A small spectrogram enhancement model, trained from scratch.
Model: 5.98M parameters, norm batchnorm, activation gelu.
Training: soap at rate 0.0015, 29900 steps, batches of 128.
Data: 26041 training examples, 147.0 epochs.
Rows from block 5 of a small spectrogram enhancement model, named by matrix and row number. Each number is 500 + 25 x the weight over its row's rms, rounded and kept within 0 to 999. All counts start at 0. Numbers have three digits each.
Before each channel's rows are labels from the 100 clips, of 14976, where the channel reaches its highest value: "strongest on" is what is common among them. Only what is clearly more common there than usual is listed. The data: drum patterns on synthesised drum kits.
# conv: 3x3 conv (model.decb.0.0.conv.weight, 192x384x3x3, each kernel summed), inputs 77-153

strongest on: crash cymbal; muffled (low-pass)
conv.161:490528503485531471469500457517469501514452519534514483490459474554531509505510519486493489503484488495524465516504524488432506538508518450488478496554500547523470500509473488515496565475490527434465505477461497478512502496520554470

strongest on: reverberation; text has "room"; text has "reverberant"
conv.120:492479531516502459502497478508465537497475513520526481502503531488496490486514461482512487536481496457519506506481552514461476502498491477503459510512538502509478436485501504547483507521554516505494495490486480522496506503529487455

strongest on: muffled (low-pass); ride cymbal
conv.184:483513485496504512513517462489485512482479515478459488457479447495510534503442515523550513522486492510513539541472472474512487509518484523514487471483465470495498439510508514480530516483525509509474538526501494490466445495541496564

strongest on: reverberation; text has "room"; text has "reverberant"; thin (high-pass)
conv.131:473487487470478482541512508520480453491499511514497530476486538557510541521499486543531489470454521526476478504476491508489475515470511525482508510518511488503487465495454522506502514476513511482513494510455535535499455493533479509

strongest on: crash cymbal; clipping; text has "clipped"
conv.142:486509489485452471519503510490499500473529525493495488518519519507504502514496508539509498539491513483468477448510487500543479491507519462474478510506503465503489470514482477488493505504499549478513510513482494507513496492536501512

strongest on: crash cymbal
conv.46:506506486505493507482481483481494511505483512535509556508439485541565544512559477504506472518513519465504486477529498546489493528477468500516498522503500470547500491516487547444544547511504529503506488445503498483501470514482504504

strongest on: rumble
conv.144:497548496544513498514471479498494477521453493544445447470596480442487512496499529468499515524537518455480488485468508468545509487509548505485513462488459464487474531472502460457529509465556449527487500527546513480477454505486499505

strongest on: closed hi-hat; half-time
conv.30:490512491489501541520509502472505486495485480499486523510501507501546518517486484542460532523502523468490530512506524516492493492524491506508483476508491494497536526454502481496491529493467506531511504500496526507481531478495499495

strongest on: clipping; text has "clipped"
conv.174:534512514491545486497495448455516519469491502522476474450544495485516547492505520471537470526485488508514526511495515548506504471544487527522513457498475517490475494514468488480525468497462496503495531502533492467473510429457532462

strongest on: clipping; text has "clipped"
conv.116:467475435458466483509529537479503485468500469513537509500492500498540555438477537474475522480462565462504501445496554522508563468523506509480440470538492479463520523493517470530533474509498553469501531478426513523450535508504539468

strongest on: mains hum; rumble
conv.160:463540483535523513502504465522539523527479494449516476539500544491477471535514479472457494487526522468498469512486493486511519500504505485493546497527512498475500490567474510470532474458516499529506554523533521504490477480528556500

strongest on: bossa nova; thin (high-pass)
conv.44:494569528487508482523495502494541499517457476519455494503489536481497440518479505525503463487536494455478466480434498479458532465502488559547471502516498543519477548548449463479479529464513516493517537451508505482478509505555549458

strongest on: clipping; text has "clipped"
conv.162:505546468501456536527523493516488504485495462515487492506479546498504510469467517548507539561475521450468492490506545517500527529542483539479488463499454473452530505485462486490457495480474516482494504482479551548515494494511523513

strongest on: rimshot; tempo: 160 to 170 bpm; march
conv.166:501558519498500539525517502480487467500498509501466509472492529537516526489464514538484498525526504500485518522476507540511523530511521505497509492528460512495497541488484474484468488488473509529516498488489509498500520499481535491

strongest on: rimshot; march
conv.110:496526495512490492529562476489526465484530500534465521494525495546535545513467526511510502486490498496513499524491517520477502509513539478512505450512460502425497534449480486492529470491462523499531489478501576463498496527443509521

strongest on: pink noise
conv.143:482502448529498472504541488465490508520476453535483528499505500451499549484514483459474509489505490496514486513494563511496571531503488501526515503486490542474492532493463497450532518465481457555454498521551504475450486493427504474

strongest on: muffled (low-pass)
conv.153:528506494472475521498524565453508478514503519522475509479475504484475504467481531529526518518502481529514515495515508481482514533497515496486490510508492497468500492504502533496451499485517483473514530443486502503562507475492516510

strongest on: reverberation; text has "room"; text has "reverberant"
conv.164:484493490498520485488512461491485510492516551514495518544480481534505529529529470442549506481467501506522514499528496515434442477486499465516490470509497520480482438487523518502523535534509496500520442474503483482544462483530465519

strongest on: crash cymbal; tempo: 80 to 90 bpm
conv.40:492506496482488537500481451536478508555497476487523522502503504541461540431533555514474460498497439438472443457516525497539514524513547502500514485522524470467472528508463510469489513483527524540508441553473503491501491474517528492

strongest on: clipping; text has "clipped"
conv.104:481512501505507502503532495503450498522443474482472475498513494491461541451484507504509501514525486467514516499395505442469510525511493473496480485551453527496475526469498494522480535496499490520524504491512492506520456479493506503

strongest on: closed hi-hat; bossa nova
conv.53:504520489507492489508469479504518543493462477494497499468482514481520513506499457528500469494469479482495520487434507522491494486498514504521487536539493491485483490509519486484485496495480500523514496507524497526496506516526468487

strongest on: quiet level
conv.45:466506454523561463472523459517537512496502481505530519487441513509477515532526442428539498466510534488524496517473507487449485507486519529497516487526481538499491490476494512508559514539520513519490523490513527493532491502525519493

strongest on: clap; text has "noise"; muffled (low-pass); march
conv.183:511515527553471475529513457536486521557507475508530466507523507510459495500509509492482529503501500474514503525461488505456481516503487468496481508526464507496487526497500469535490524542486485530511506461515492500517503503458529495

strongest on: open hi-hat; clipping; text has "clipped"
conv.12:513497491501437476540530531542480511500495462534461495505513505477505493471455532501498537491504517459507507520462485460514511478543491516517423484519486509506534534482500484553463488482523492486491548450496500555477514492463529504

strongest on: one drop; thin (high-pass)
conv.139:502465480526494516474496521471510532508525498536498520506484479511510533518526508423519508493475515499536503506559482499487452512495491502512508505499477532525478524476510536520528507530491502485481487474470492515495506484462444503

strongest on: cowbell
conv.27:498488465487491508492570483512495510494509506457448485517521477499503500485465521513512528470514514472531517489472501468532511493545490518481511504499483545504515509481484500492506523481457527495498510507519503494486519524497545536

strongest on: crash cymbal
conv.13:490505504509465507557475490487460504509515538522547493511471493500542484472508507534469521505478456494456499465431520538465468522496493471462461501498542527543458499479520493518454582491529537478544499519490481518525478479536505492

strongest on: crash cymbal; clipping; text has "clipped"
conv.60:512500487466477477513482511521539468473512497533517548493508506551507479517483508521505495532457502486491497467510472493485502493507515486504461530489496458482485481495503498512511516473485565460496534484477525487502504466514465516

strongest on: rimshot; thin (high-pass)
conv.182:488501485501512544483558513449503468484499503511492517522436522494494499499469506529485483496500498459494491533504497507463489493542473463511495491548525522538478531460451503494458507504488549503504504494481490447514511491510522459

strongest on: clipping; text has "clipped"
conv.19:488515486483513460498502506484470496491531519498505513473510512532491505505481485503502488531500520470481517477533505491526488472504514496537506473488508519497499509501493468477507509493497534487502526547486519510505488479526520518

strongest on: open hi-hat; muffled (low-pass)
conv.80:498494517521448506517512445535458475507466479522479451509481484482485521546489471524469501518495527479507477509486496500496448544521494478487509448528457447513514478466494473522508497450506483491529477476495545512486467494496502516

strongest on: mains hum
conv.55:509515509487463490522499501526496508491465462494480518472506526512465502486468511528493508505460519493486474487492499504481480516510501497498478485500465490492498511472454505487498499437498493489503520538490500508488470476472520504

strongest on: muffled (low-pass); clipping; text has "clipped"
conv.38:508526490492543491478503463548500540526485497477514503457477497505504478514471495511503480492535492506504508516494499484520534502512490493507509493505539516499493511517512451516505488493505515534481496526523507479504530508534567491

strongest on: crash cymbal; clipping; text has "clipped"; thin (high-pass)
conv.42:513526505461480494503515523491496502473521507494507535480483493510505488506459504524529471506495500468479500445494471506524485480509495474508475490501539488513514493476512483510495525479482555478483503500479479533520501470529509504

strongest on: rimshot; march
conv.155:502479465492483497499547517475485514510513504526524527477493467538514535472500528512535523460481469498545473528479479511472471504486493494529515508493472476494496503475534539526496486567528480512498529494518496448495500512462447533

strongest on: rimshot; reverberation; text has "room"; text has "reverberant"
conv.22:498490521497447488545494503501482511496489489513525477467534519508501480487506494533473485537428514515498496467462548513520501527506509525531478496483459492497513507475489477510491499494501493479475524473478508536466474513547466471

strongest on: reverberation; text has "room"; text has "reverberant"; mains hum
conv.99:504462466499456494495581524515500531490536510480482541486461497535495506504489513558523518469473458472453504475509517519528495506497478471485512560471523482448511503512478531511483503520510527503508506501503513474482525489489499580

strongest on: rumble; clipping; text has "clipped"; pink noise
conv.95:523507512537535525460476496510520498530457477515461461506549461460502498527515512435482512530523565498514516493472481484464523492503540539492538449507477481506506493507509500486522525468509483514495468478503521502500525515524511492

strongest on: rumble; muffled (low-pass)
conv.6:493520542538479538524500502480472481545531484490486489476552472495487466466533491504484465542512478465482503511448500523493474502512467471490531539509469468487486536509521539502461499488507488546544491514528521502486489487479480514

strongest on: muffled (low-pass); march
conv.179:532561483484477508478525502496462530511470513511486496508452488490467503490473526510483524519477463464517473504453511465433521526518511507480461479512511489508462448524505524510456512549494523455529554489482490502501429443498473523

strongest on: muffled (low-pass); clipping; text has "clipped"
conv.188:490536480538505483490520477521481501521428469513502510459484510538517501462529474513527528524527481454535537532474495519468542517490488498484491479552477520510554520488475503468508530515530508509520449505523490501512489545506536505

strongest on: crash cymbal
conv.98:471507516509510512469526470476452485498501541566455511492465471510475500540475543489501522513502524503511503476506480461468490539531513497489479490525487519514479505491456489492517508501447497488502480497485512470497459459533527529

strongest on: muffled (low-pass); white noise; thin (high-pass)
conv.77:498501528498519479507475495448497518492514487508480535463546498506501479556523447497514442513497505502496514505446540515476445479486492513522532540435505509508478475514533483462499552485488485539523475524537544477474466514532466486

strongest on: reverberation; text has "room"; text has "reverberant"; rimshot
conv.66:532477482473502424521514519542468528475511491519516557481506488502492497475444460481497488475427489492533564502466467516516487475467499489526486507511538475501485454498488475510484509507532515492503531538506490525540477505516463483

strongest on: crash cymbal; clipping; text has "clipped"
conv.72:481508513497496512492509504507543513519492510486532498475516472503544462457517558523504489451485484488507495514512467516475469511456512501524513491506484513499500533491537515499489525521463456534504512508462490500524517434484486470

strongest on: clipping; text has "clipped"; mains hum
conv.119:503487485460477497495506524516501482479527504536510506487466534526498493512482514536513518498444511505454499475510505494498495481528519483483456495515514488494509483486461491527495502475509568480488513511494468497494519493516497511

strongest on: crash cymbal; thin (high-pass)
conv.84:488480495491488491490559488476463495479517501477514522503478514515501503512507491514510514492495552453498485456493524518501488503525496495472508504509528510488500475531486477511525505496510559494486476491506549509485502536526521517

strongest on: one drop
conv.113:465462478480485499487498494496474512486482503521498503493488482467507526515517479481530479488470520476524501498518460465483434504521469479510465450507471509532501493449507485509529529512511503500469478491469470524472483504481460501

strongest on: thin (high-pass)
conv.67:519494476504544481518512500502488526502499497529520530510472463500486534491488474471542500483515533455532497536469471493487493474476484502521535506506479544502502505523504501499543517525524514507495516542546474489488499513535504519

strongest on: thin (high-pass)
conv.154:487506520499455543535512484456462506513516528520484520490495501517506552514499507522515506508500500519499516514484492533505441506533482499468495487486481497507517536490506527478489489514519474512501484491503508529492471468478459496

strongest on: reverberation; text has "room"; text has "reverberant"
conv.170:492497472470477463523497499530506511475477517510517524486519533495547520503485476504533478532423524486491507469496513485527502488477507505486489534473456506510520465510542476477494485480466523507454512505512516555490459494504481495

strongest on: march
conv.0:509506535501491543535515502504475516510502527477508466524495507535506512502531522544495509511462494480504536504522478536544453522474511542486522470534503495486527483515497478486534499511499497516473509529474507491489459447505481510

strongest on: crash cymbal
conv.8:489520536505489557513505441493513499506489509495477528474462506511607502475543497528502467514527495469501548507482484506506492502539479482479504496553564472534529504470513489468442524478488515520511485527494500522525484496541484455

strongest on: mains hum
conv.10:487483488477504503477519528444499505458552524481490491475495497517492500487510515513535496481466468496489504489486488490477479507551493499515476537495508470478516472517514530482490512523501509493511519509466502479474491496495468500

strongest on: thin (high-pass); mains hum
conv.150:507549523515534499526502493498487503537484551499527509508496488561514518526539498530518505500455458542516496569468511535465478486473524468521536518457499512461485488517526533502516505478540501504490487546534516445517465481503463503

strongest on: mains hum; clipping; text has "clipped"
conv.111:474515470529501530524509483482489511495497534522517508494455505488500516513517501494543523460482466511516496520464498502442499523532521492488488532531509487503476502497492532480476513503547517509516488522490515483502507507492496530

strongest on: rimshot; march; muffled (low-pass); tempo: 160 to 170 bpm
conv.11:503522503477493486515534502507501495494498499486481507499510493537503498509454508524498489489479475478497505489489513517510506483518483516492506489512503494488501508491499496485485504488481486521523495504489516519491512488497513504

strongest on: muffled (low-pass); ride cymbal
conv.39:532506492507491473489535504488463542509492524487511435504500518495491487474515497479509521525495457492532534493497532508505490496476489478510514490475489498522516478471517531525493500518522494518530514515503510510523483462481495518

strongest on: mains hum; clipping; text has "clipped"
conv.82:502544473512500502531578464488495496502488514495487522497449526501550480506499461528527494478515486459500457508459499501462529494513498489488489560513538518500462524511505475502447538502536532534554523523502515444525491515539543499

strongest on: rimshot; march
conv.68:550501467494462494488523551503441506521532514510499513466480496497513503485507484473539520486504509509530500490476497483500482502501521489487494492486529489482524445494524502522495446494512522482502525507524506493515494516500491514

strongest on: clipping; text has "clipped"
conv.7:483509497497488489523520489498474488486498484482495475498487490500484512532471497515494471505497503459456476475511493483519503479520498446518491482520505493499491492486492485522516507463519543494491484505488493500486521492521530530

strongest on: half-time; tempo: 150 to 160 bpm; clipping
conv.151:504527506504510503489512481519502495510476499501505502455511509515536468503470518535503468512515515493480505498488504518498509473542491495485493494495486546505489501508500449501504506507489496517482503508497507516496537518510541499

strongest on: rimshot; muffled (low-pass)
conv.26:503516503489502493502526489499496506486505497488482509491501500504506500495471513517509502506500482490508508502492496501509497500523491505503503497503514497491514502506508487491486482506492495505500510499499520507498501501496518512

strongest on: rimshot
conv.149:505545495508519541491534474440500460494451509509451528496499485516547479508483471522478468501526490453480483509464479544479519497534484502542513536527506515493494561502494483474491529484480517526528509493507521467512514504515517483

strongest on: quiet level
conv.189:472497495524524487469512459518492506478482526537490484536473512521527512484532476473516521475501519493516500483463531526408525503503520507479504477522478528490469487490502545518515524506489540517489477485473524474521491528527510481